From a checkpoint of a small multi-label image tagger: 195000 training examples.
Rows from block 5 of a small multi-label image tagger, named by matrix and row number. Rows with one number belong to one channel. Each number is 50 + 15 x the weight over its row's rms, rounded and kept within 0 to 99. All counts start at 0.
After each channel's rows are labels from the 100 images, of 14848, where the channel reaches its highest value: "responds to" is what is common among them; "lies over" is the class under the peak. Only what is clearly more common there than usual is listed. The data: pictures of board games with random positions, seen at a slant. In brackets: how many of the 100, against the usual share in percent.
# convs0: expand 3x3 conv (model.blocks.5.convs.0.weight, 256x64x3x3, each kernel summed), inputs 0-63
# convs1: project pointwise conv (model.blocks.5.convs.1.weight, 64x256x1x1, transposed), outputs 0-63

convs0.177:57 37 57 50 57 58 41 40 59 78 53 26 22 61 49 60 36 11 74 69 37 56 45 41 42 76 50 81 42 54 85 43 40 53 74 39 38 54 39 44 58 53 44 50 52 64 60 16 60 31 44 56 51 47 42 57 46 50 91 54 38 47 57 45
convs1.177:48 59 50 56 75 61 64 30 68 69 76 67 30 55 62 49 63 44 74 54 28 41 59 44 50 58 59 86 18 43 53 47 55 60 56 47 56 75 41 71 60 29 65 45 58 73 70 58 57 47 77 67 67 70 39 52 46 59 73 59 52 54 68 72
responds to: draughts (56 vs 16.6)
lies over: board (92 vs 55.8)

convs0.89:54 78 76 47 62 44 43 51 38 43 44 77 53 54 46 56 66 56 58 63 44 33 65 49 35 42 26 38 48 51 37 73 70 62 47 51 31 34 42 64 29 25 52 47 39 37 41 75 25 39 67 11 25 77 49 64 68 41 57 28 46 47 53 35
convs1.89:49 58 43 81 63 39 41 42 68 55 53 42 64 51 38 52 50 54 75 36 57 49 53 78 80 81 38 61 53 72 54 89 69 66 71 65 78 43 36 46 66 66 51 50 62 60 56 46 60 51 56 34 66 62 48 72 66 54 65 56 86 40 52 53
responds to: draughts (50 vs 16.6)
lies over: board (98 vs 55.8)

convs0.98:41 52 56 45 67 50 35 39 45 26 40 69 27 76 39 25 34 39 59 44 22 24 65 51 38 37 31 40 29 32 53 79 34 60 17 19 58 46 31 56 49 87 40 54 46 56 41 46 43 51 54 53 52 59 52 58 68 68 63 43 33 45 49 40
convs1.98:70 58 73 54 63 46 31 55 33 53 49 79 57 43 20 64 56 74 46 52 64 56 26 42 43 45 31 48 76 53 53 63 33 56 66 34 58 39 22 48 47 30 32 28 53 40 74 46 58 19 41 68 67 48 32 69 38 44 23 45 43 52 69 62
responds to: nearly empty (60 vs 34.3)
lies over: board (100 vs 55.8)

convs0.212:49 70 85 61 78 72 57 60 52 78 65 60 39 50 48 46 45 61 39 38 42 66 26 67 65 32 77 22 46 41 30 88 49 59 39 26 56 49 58 61 55 78 39 55 62 31 58 32 38 43 52 62 44 39 39 78 50 53 56 50 43 53 55 41
convs1.212:75 60 42 66 43 38 66 68 52 53 72 52 43 47 70 47 58 52 49 50 29 58 70 77 52 62 86 87 37 64 63 50 70 31 88 33 51 71 46 51 52 48 47 66 50 69 45 64 40 43 71 47 44 58 46 73 29 67 53 52 61 56 70 39
responds to: discs in an upright rack (72 vs 16.3)
lies over: board (91 vs 55.8)

convs0.155:54 67 42 68 22 58 37 41 68 49 38 23 36 41 35 43 37 22 74 14 64 68 71 40 28 69 41 63 57 33 44 33 40 72 57 33 46 31 76 36 47 55 65 58 64 49 58 56 68 42 52 41 60 38 45 30 47 45 42 28 56 25 49 47
convs1.155:46 37 60 42 82 47 58 24 37 40 40 46 73 45 47 43 56 48 62 59 62 49 69 46 51 56 35 30 50 68 46 55 29 44 18 87 51 70 56 47 42 37 48 28 39 52 59 63 49 79 59 49 53 66 65 58 28 58 37 81 78 17 54 47
responds to: digit grid (60 vs 16.4)
lies over: board (100 vs 55.8)

convs0.161:83 38 37 67 46 83 27 50 48 39 29 58 26 48 64 33 53 54 61 44 70 64 66 58 47 53 52 69 42 21 40 55 23 20 37 27 27 62 65 69 62 46 41 35 40 57 44 75 62 49 51 56 37 54 50 37 79 51 45 31 45 44 61 43
convs1.161:50 61 65 60 45 83 67 51 40 41 67 39 48 43 39 49 18 30 31 58 75 52 33 17 48 39 56 67 54 34 50 31 46 46 63 31 36 49 81 34 58 63 73 69 78 71 40 45 43 47 33 61 50 53 46 54 25 47 19 45 47 41 49 64
responds to: nearly empty (78 vs 34.3); noughts and crosses (45 vs 16.9)
lies over: board (100 vs 55.8)

convs0.148:46 15 33 53 38 67 31 22 56 43 59 51 57 52 35 35 59 45 47 41 76 62 31 01 36 46 70 50 47 42 38 60 28 54 61 65 64 57 36 35 32 20 59 66 45 52 33 42 74 54 45 72 46 62 49 52 40 50 72 42 45 46 72 55
convs1.148:69 51 63 30 46 48 58 55 50 49 50 74 32 57 66 46 50 37 33 64 41 30 65 55 57 50 77 25 50 60 52 51 38 42 28 13 52 78 84 55 54 53 44 41 22 54 60 65 70 27 62 65 76 55 55 49 54 37 28 46 52 52 55 84
responds to: discs in an upright rack (87 vs 16.3)
lies over: board (93 vs 55.8)

convs0.105:51 54 50 49 65 73 62 18 48 45 38 15 32 73 45 38 37 43 54 78 37 45 45 11 63 10 66 46 42 61 61 63 29 38 51 55 50 57 44 49 55 56 76 66 40 66 49 60 36 75 41 66 58 27 67 54 58 42 62 46 56 57 64 41
convs1.105:56 39 54 28 55 50 41 69 48 46 68 76 71 36 53 73 74 62 38 61 74 72 30 83 67 48 27 66 62 41 66 53 46 45 34 47 32 56 45 50 54 64 40 44 45 55 21 64 68 57 77 25 62 40 39 18 65 49 50 42 39 44 32 53
responds to: digit grid (74 vs 16.4)
lies over: board (95 vs 55.8)

convs0.141:46 48 50 64 58 27 65 43 65 49 68 40 52 82 32 49 67 59 69 33 34 61 56 15 18 36 52 35 46 36 22 50 29 40 64 34 50 40 69 65 58 66 44 44 55 58 52 70 50 15 46 22 56 47 52 60 62 36 46 59 28 52 45 24
convs1.141:48 52 54 30 61 50 50 33 56 80 31 62 80 31 38 37 55 33 84 33 68 40 37 53 82 35 57 48 59 61 66 26 59 46 14 72 59 37 62 48 51 54 48 61 47 46 37 45 59 54 71 22 43 51 60 56 55 66 76 43 66 56 59 68
responds to: digit grid (80 vs 16.4)
lies over: board (100 vs 55.8)

convs0.42:49 78 49 41 42 64 58 38 66 54 52 50 59 43 73 79 60 35 33 62 49 72 51 38 57 60 73 42 51 33 17 55 39 42 57 37 64 66 11 82 81 46 47 56 38 78 42 58 52 60 52 39 63 63 52 55 53 68 43 62 62 79 42 57
convs1.42:49 47 60 44 39 51 65 61 56 42 33 44 46 49 34 42 64 29 53 23 41 51 53 43 41 22 38 69 85 16 69 47 23 72 22 52 49 67 44 36 31 59 61 56 51 72 73 40 34 55 68 57 46 71 58 46 63 51 80 22 37 56 50 52
responds to: nearly full (81 vs 33.9); discs in an upright rack (52 vs 16.3)
lies over: board (99 vs 55.8)

convs0.110:38 53 48 34 41 50 50 24 52 39 34 28 22 66 30 29 52 54 70 66 55 43 55 50 38 78 61 48 51 37 61 74 58 54 53 49 46 26 33 70 61 47 54 36 25 39 70 66 51 41 62 39 40 35 23 49 83 73 62 39 29 43 20 50
convs1.110:37 55 60 63 73 46 64 69 47 53 63 58 65 29 83 55 29 45 32 43 51 52 53 44 80 53 52 73 67 56 60 41 41 42 66 43 38 57 63 33 44 25 58 83 56 33 49 42 34 59 33 62 50 38 52 23 39 22 30 66 38 37 72 25
responds to: draughts (83 vs 16.6); nearly empty (71 vs 34.3)
lies over: board (100 vs 55.8)

convs0.153:39 40 28 39 70 58 33 53 48 39 58 48 54 56 51 45 80 42 66 58 48 59 52 45 32 64 49 59 39 46 61 39 42 94 66 68 54 65 33 47 44 34 62 65 62 41 52 50 87 49 19 75 57 54 27 25 44 58 60 44 71 82 62 64
convs1.153:58 18 67 36 48 55 49 42 54 69 44 65 46 42 45 40 35 44 36 40 85 39 45 27 59 49 64 54 47 59 57 56 42 19 55 76 40 67 49 36 40 27 53 98 30 52 57 62 56 59 82 66 49 25 59 49 54 65 50 74 54 61 46 48
responds to: discs in an upright rack (91 vs 16.3); nearly full (87 vs 33.9)
lies over: board (93 vs 55.8)

convs0.75:62 32 35 49 49 40 32 53 39 49 38 63 64 58 34 58 56 34 54 53 34 65 45 66 35 59 45 30 54 58 57 17 25 37 28 09 53 44 42 42 42 49 30 62 28 62 66 26 54 33 80 59 39 41 58 52 68 57 83 42 27 38 64 53
convs1.75:46 71 67 57 62 45 49 38 47 31 26 52 27 19 38 84 40 30 47 66 35 48 44 55 42 55 48 46 43 70 61 55 77 62 49 53 56 42 48 80 46 49 40 48 54 13 57 32 65 46 32 30 69 57 40 79 38 42 37 78 58 66 33 45
responds to: discs in an upright rack (45 vs 16.3)
lies over: board (100 vs 55.8)

convs0.26:54 45 74 47 17 54 47 67 35 44 35 31 42 67 70 53 39 62 45 47 41 54 71 83 47 33 61 74 52 54 49 21 35 37 36 40 55 46 47 52 36 37 48 31 75 41 22 55 35 51 46 50 43 48 53 98 45 63 51 61 50 40 76 68
convs1.26:71 65 34 40 62 57 72 44 61 31 50 27 55 39 30 36 64 33 39 49 68 22 63 46 60 58 66 23 41 46 73 45 65 55 34 60 41 46 62 39 67 47 71 51 17 63 49 36 55 60 72 53 51 44 49 29 46 55 43 25 34 50 06 48
responds to: stones on a line grid (36 vs 16.8)
lies over: board (91 vs 55.8)

convs0.126:48 23 72 61 41 56 59 40 51 35 43 64 55 37 53 51 35 18 45 65 54 34 47 64 33 21 93 70 50 52 36 50 29 53 34 69 39 32 46 38 33 54 53 54 60 59 62 70 62 58 59 45 47 41 35 65 62 53 48 81 76 20 42 61
convs1.126:53 47 26 35 42 35 26 60 41 56 60 30 51 63 15 31 57 64 67 46 59 40 47 48 77 74 39 42 54 45 50 45 38 37 40 44 47 49 69 44 74 23 45 54 48 49 46 14 31 36 55 52 34 69 58 25 38 35 33 22 31 70 42 66
responds to: discs in an upright rack (36 vs 16.3); stones on a line grid (36 vs 16.8)
lies over: board (90 vs 55.8)

convs0.36:41 49 59 68 26 47 43 40 24 97 49 49 32 54 55 53 45 47 47 65 33 49 57 49 47 50 54 56 31 52 81 55 25 65 43 50 28 39 51 57 53 46 69 54 63 74 65 44 47 90 51 52 20 27 40 47 41 54 54 83 46 44 54 73
convs1.36:32 59 52 45 48 60 31 48 53 16 65 41 51 66 46 34 51 29 45 41 47 46 12 17 55 36 67 45 41 44 61 57 49 60 36 38 80 62 41 55 42 33 61 64 53 31 35 82 71 13 52 44 70 57 55 34 51 58 59 47 23 48 38 40
responds to: discs in an upright rack (77 vs 16.3); nearly full (71 vs 33.9)
lies over: board (95 vs 55.8)

convs0.169:19 58 56 20 72 43 35 64 63 44 59 54 21 70 38 52 63 40 34 71 41 43 58 21 67 48 54 16 60 41 82 66 51 51 42 45 55 34 69 64 47 36 25 42 37 44 68 53 54 43 71 44 51 57 62 40 45 43 71 45 26 70 40 40
convs1.169:77 72 65 63 60 75 60 48 55 82 60 69 63 61 33 68 52 55 62 40 68 76 80 61 55 48 30 61 62 32 49 52 49 65 24 35 49 62 57 68 42 73 47 35 78 37 52 68 49 52 37 45 39 74 51 61 29 68 65 55 48 69 56 58
responds to: discs on a green board (41 vs 16.9)
lies over: board (85 vs 55.8)

convs0.131:57 30 22 50 72 59 27 41 34 24 35 48 58 37 36 55 40 21 56 39 57 62 30 26 32 51 68 34 67 41 63 45 51 52 21 52 67 48 52 49 34 55 54 59 08 44 57 45 65 51 50 60 68 54 41 54 33 78 81 57 50 42 43 68
convs1.131:66 42 55 41 22 47 69 30 62 42 69 54 15 49 57 57 63 22 44 60 32 26 45 40 59 41 65 57 50 24 46 43 44 43 57 38 22 48 71 44 16 51 71 48 26 55 65 61 75 57 43 57 71 72 57 54 60 56 22 52 45 70 46 51
responds to: discs in an upright rack (98 vs 16.3)
lies over: board (100 vs 55.8)

convs0.71:21 42 58 67 50 68 64 56 56 68 40 44 42 39 48 32 68 50 41 52 59 68 49 15 58 42 35 45 41 32 73 36 44 67 42 49 27 80 55 70 27 71 59 71 59 18 54 37 43 64 46 65 50 68 46 30 29 20 38 39 43 59 59 52
convs1.71:59 65 56 51 47 60 66 63 64 47 80 49 36 56 46 73 59 50 35 30 48 72 55 71 39 20 60 43 55 33 44 47 42 53 36 88 77 40 35 54 39 44 62 44 81 78 34 49 53 39 24 49 25 27 63 44 59 41 53 58 22 50 52 39
responds to: discs in an upright rack (74 vs 16.3); nearly empty (67 vs 34.3)
lies over: board (99 vs 55.8)

convs0.207:63 34 48 53 68 76 42 35 64 43 45 85 62 38 40 68 41 50 75 70 74 44 40 28 41 46 75 47 60 63 60 36 52 53 33 39 69 47 60 35 48 51 48 50 44 47 68 49 87 53 62 73 48 37 41 62 50 60 74 63 88 31 49 67
convs1.207:48 38 62 44 27 55 26 56 40 45 36 61 57 77 42 46 34 37 25 35 37 62 40 41 75 62 45 23 51 50 64 61 68 43 42 47 32 47 60 65 34 64 51 60 49 72 21 27 50 46 13 43 45 46 67 51 57 75 64 49 20 80 56 57
responds to: discs on a green board (43 vs 16.9)
lies over: board (100 vs 55.8)

convs0.251:58 52 38 48 49 37 58 75 62 49 32 69 55 32 38 22 30 55 68 50 63 39 59 62 41 35 67 38 65 51 32 45 30 33 29 29 72 70 43 13 57 40 47 40 31 72 74 39 51 49 63 65 32 40 50 59 37 26 80 49 53 36 61 52
convs1.251:51 55 39 51 61 54 54 29 58 57 61 47 66 32 68 41 72 35 43 48 36 55 66 36 19 53 27 77 28 68 58 60 59 66 55 46 51 31 23 66 42 81 47 73 47 35 48 47 60 47 30 75 79 51 35 33 32 79 35 42 52 62 48 60
responds to: stones on a line grid (42 vs 16.8)
lies over: board (92 vs 55.8)

convs0.101:38 38 45 52 27 59 54 49 58 53 82 38 68 34 64 59 53 55 38 56 55 65 35 51 43 21 45 49 16 55 39 57 58 42 32 59 38 62 33 57 55 44 95 47 37 51 49 39 31 49 57 66 39 49 43 25 47 29 77 48 37 52 88 23
convs1.101:67 37 48 30 58 22 76 57 71 46 74 68 47 52 45 47 55 55 53 54 17 35 37 19 61 43 67 32 51 51 82 42 65 74 50 58 59 55 53 35 35 11 40 42 42 21 36 60 61 29 52 53 52 51 33 48 35 50 40 50 41 61 42 69
responds to: noughts and crosses (46 vs 16.9); discs in an upright rack (42 vs 16.3)
lies over: board (100 vs 55.8)

convs0.160:33 41 48 59 40 58 37 68 54 44 39 49 47 55 20 40 39 51 58 37 55 25 54 37 21 57 21 46 34 46 49 68 50 69 41 12 50 78 40 37 53 77 53 54 70 45 18 53 61 25 61 37 34 38 57 34 76 44 36 41 57 71 59 39
convs1.160:37 56 59 20 54 65 56 53 48 58 44 56 47 28 52 92 55 47 43 34 63 40 03 50 44 53 54 54 71 36 50 35 30 35 63 50 31 41 57 66 46 44 33 65 57 52 46 65 42 62 17 56 60 79 46 60 41 55 23 43 63 31 69 64
responds to: nearly empty (74 vs 34.3); draughts (69 vs 16.6)
lies over: board (100 vs 55.8)

convs0.65:51 30 57 26 39 39 73 59 34 61 55 49 29 68 35 44 71 43 55 32 34 44 58 54 47 62 48 53 64 40 54 26 48 58 46 71 35 54 54 27 32 25 28 50 84 56 36 94 59 71 57 51 48 59 40 68 68 54 36 58 50 36 37 77
convs1.65:59 72 56 62 63 71 55 35 48 47 50 58 73 39 48 69 55 40 23 72 71 71 49 52 59 31 96 35 60 41 63 61 46 85 66 33 66 61 44 52 63 37 72 51 37 48 54 28 54 67 45 37 74 33 50 39 45 78 45 45 39 61 50 44
responds to: draughts (70 vs 16.6)
lies over: board (99 vs 55.8)

convs0.157:55 60 45 60 73 36 60 80 17 35 39 66 38 26 59 74 37 30 46 43 54 48 58 82 51 42 64 40 60 57 45 45 82 61 38 45 40 21 56 42 68 57 22 54 62 58 39 55 46 37 48 51 42 53 39 64 25 34 59 43 42 25 21 36
convs1.157:50 34 25 43 43 33 37 33 48 36 44 23 38 46 30 40 44 29 45 56 41 49 31 16 29 53 30 40 50 58 61 34 27 35 35 48 47 57 63 63 30 34 51 55 34 12 44 44 62 35 29 54 43 43 59 44 75 61 26 54 28 71 50 29
responds to: nearly full (62 vs 33.9); discs in an upright rack (44 vs 16.3)
lies over: board (84 vs 55.8)

convs0.49:69 33 51 57 30 29 72 51 56 38 41 77 57 50 35 59 39 96 28 47 42 39 47 76 74 43 63 43 55 44 37 62 51 31 48 51 74 27 30 42 41 52 45 56 51 39 11 41 49 62 53 68 58 57 54 63 54 59 44 42 85 50 59 39
convs1.49:39 46 62 53 56 70 25 43 47 63 49 58 59 19 52 40 55 52 81 32 40 53 52 55 66 64 47 60 42 64 40 31 63 94 37 58 69 51 48 18 42 48 38 21 78 46 56 77 44 56 64 37 78 41 71 47 34 49 43 49 57 37 38 64
responds to: noughts and crosses (91 vs 16.9)
lies over: board (97 vs 55.8)

convs0.47:49 36 67 45 79 42 47 70 63 58 62 32 74 49 56 49 51 61 26 44 60 60 63 71 74 43 60 48 48 66 60 48 76 35 42 81 48 85 65 49 44 33 53 47 41 40 37 48 47 89 55 53 51 32 64 52 28 44 64 36 82 51 62 32
convs1.47:53 63 33 70 37 71 80 53 51 39 49 66 41 36 65 53 57 44 78 54 41 53 39 37 49 58 40 61 53 57 67 67 61 58 34 32 48 49 50 61 52 85 56 49 68 89 45 68 77 15 58 60 35 69 61 58 54 35 24 46 29 52 65 63
responds to: stones on a line grid (60 vs 16.8)
lies over: board (100 vs 55.8)

convs0.56:49 64 50 62 53 42 68 70 61 50 63 49 63 84 51 39 45 46 34 64 70 81 31 46 49 70 43 67 77 56 68 46 40 85 60 43 52 51 85 47 62 33 57 55 35 63 66 63 55 46 67 69 46 63 66 36 37 74 47 70 23 52 42 43
convs1.56:57 51 37 53 70 76 40 64 68 55 72 29 55 33 38 47 45 53 62 58 82 61 65 66 50 69 33 61 63 23 51 63 53 65 46 61 46 45 19 27 86 67 71 43 66 66 33 65 58 70 27 52 68 61 63 58 42 67 45 58 45 35 46 49
responds to: nearly empty (79 vs 34.3); discs on a green board (77 vs 16.9)
lies over: board (100 vs 55.8)

convs0.64:50 50 63 79 56 47 59 72 63 49 61 31 60 28 12 53 43 26 52 38 49 52 58 61 54 61 42 20 30 52 56 38 48 47 47 56 58 45 60 61 16 56 70 59 38 43 58 61 71 44 75 43 72 40 43 27 70 27 66 46 40 87 47 61
convs1.64:45 51 54 48 44 32 43 28 51 47 56 34 35 41 47 49 58 34 33 37 44 28 39 43 06 65 46 48 43 48 50 33 23 37 74 11 42 48 41 46 53 41 12 47 40 36 42 38 30 40 52 36 44 31 27 49 40 32 69 22 31 45 43 42
responds to: discs in an upright rack (94 vs 16.3)
lies over: board (100 vs 55.8)

convs0.66:26 39 70 67 63 47 75 74 60 65 53 57 51 42 61 61 54 72 48 49 31 39 81 65 55 51 40 49 70 73 37 50 68 44 56 77 50 59 42 51 50 55 46 41 43 40 45 98 52 66 64 11 27 53 55 79 52 55 40 55 60 45 42 52
convs1.66:38 65 51 43 63 55 29 31 24 63 72 35 62 69 55 36 73 64 60 40 52 59 37 59 36 58 45 19 64 61 34 70 62 49 57 52 75 51 33 71 75 34 28 37 62 45 59 48 43 54 69 91 51 54 44 53 47 51 77 30 46 64 39 33
responds to: digit grid (57 vs 16.4); draughts (37 vs 16.6)
lies over: board (93 vs 55.8)

convs0.183:47 45 37 53 30 57 68 41 59 79 60 64 36 69 58 14 48 50 67 42 82 50 22 57 49 63 65 47 42 42 35 63 60 82 66 27 71 52 42 64 59 53 45 55 45 50 35 80 61 45 46 36 39 71 53 66 71 52 33 31 52 48 47 22
convs1.183:84 72 70 37 59 38 52 29 63 42 63 25 56 45 48 63 45 54 45 53 47 25 53 56 17 78 63 63 44 70 43 60 66 55 70 65 51 58 50 51 74 64 35 51 39 50 69 34 24 59 37 63 81 69 51 79 50 43 58 72 58 40 43 51
responds to: discs on a green board (57 vs 16.9)
lies over: board (100 vs 55.8)

convs0.38:42 67 37 65 28 48 72 62 62 43 51 18 62 32 29 46 53 33 34 70 48 68 39 31 65 49 30 45 75 55 52 49 22 53 92 54 43 43 58 54 57 39 36 48 32 67 31 50 75 46 36 46 33 47 68 75 56 48 60 49 28 49 59 30
convs1.38:31 45 75 67 70 53 53 62 47 62 49 57 53 42 70 56 50 29 58 57 36 62 62 19 39 34 61 52 35 76 26 29 68 51 41 62 44 38 30 50 53 58 27 90 77 24 26 40 34 65 55 59 49 37 56 45 49 47 42 57 50 37 52 20
responds to: draughts (74 vs 16.6)
lies over: board (98 vs 55.8)

convs0.142:45 56 54 74 65 54 37 70 48 45 57 40 61 51 52 60 25 71 42 31 55 35 54 63 65 47 70 30 53 68 61 56 52 47 57 24 50 33 42 50 52 70 34 09 26 33 37 68 48 17 58 42 58 50 58 15 76 42 49 34 46 45 63 29
convs1.142:51 57 66 63 32 45 59 54 52 41 63 48 39 69 46 65 72 35 59 52 66 81 62 64 61 30 52 78 58 33 19 34 47 32 51 50 80 52 39 54 48 72 66 57 89 67 50 58 59 62 25 36 58 37 53 58 44 72 39 75 36 52 41 31
responds to: stones on a line grid (99 vs 16.8)
lies over: board (100 vs 55.8)

convs0.191:29 42 53 64 53 46 35 44 66 51 22 67 26 47 57 32 55 56 40 29 64 55 54 16 52 70 47 39 19 23 42 47 61 44 48 25 32 80 61 59 47 66 67 46 40 35 64 58 36 77 48 67 48 53 37 48 18 66 60 51 51 28 42 54
convs1.191:56 39 60 80 46 39 39 51 29 52 53 67 59 39 33 66 55 39 58 71 53 80 36 49 76 26 55 63 71 82 59 57 42 45 61 61 43 44 44 53 24 85 38 69 63 71 33 34 58 74 46 42 48 38 48 52 52 38 28 79 42 62 56 41
responds to: discs on a green board (56 vs 16.9)
lies over: board (100 vs 55.8)

convs0.124:68 40 50 33 53 45 60 47 47 56 50 82 58 28 54 66 55 74 38 41 33 34 41 82 56 55 55 25 23 44 32 87 54 29 28 35 73 63 11 48 47 37 65 20 38 48 43 49 40 55 49 62 62 51 44 61 60 52 58 47 52 60 56 64
convs1.124:32 43 48 33 77 68 40 47 46 32 46 53 74 56 51 49 35 57 73 60 76 54 75 43 63 37 57 28 60 66 56 18 63 55 27 61 50 40 27 38 47 37 30 36 58 38 40 65 58 52 65 36 51 26 67 39 49 46 49 50 76 18 43 20
responds to: noughts and crosses (96 vs 16.9); nearly full (62 vs 33.9)
lies over: board (98 vs 55.8)

convs0.121:36 75 28 53 56 66 18 60 57 58 54 38 30 44 59 45 50 53 32 60 64 60 47 24 49 42 66 45 76 53 88 37 37 45 47 49 49 55 53 39 57 66 38 69 76 43 79 51 54 74 49 59 52 71 12 40 36 52 46 52 30 63 41 27
convs1.121:65 33 69 30 37 45 50 33 47 26 27 61 55 52 56 57 34 67 63 39 40 54 53 58 53 62 09 62 50 55 26 68 46 54 40 79 50 57 52 66 58 25 54 18 35 44 20 41 28 24 61 47 36 42 57 60 63 58 61 65 65 32 59 65
responds to: draughts (52 vs 16.6)
lies over: board (97 vs 55.8)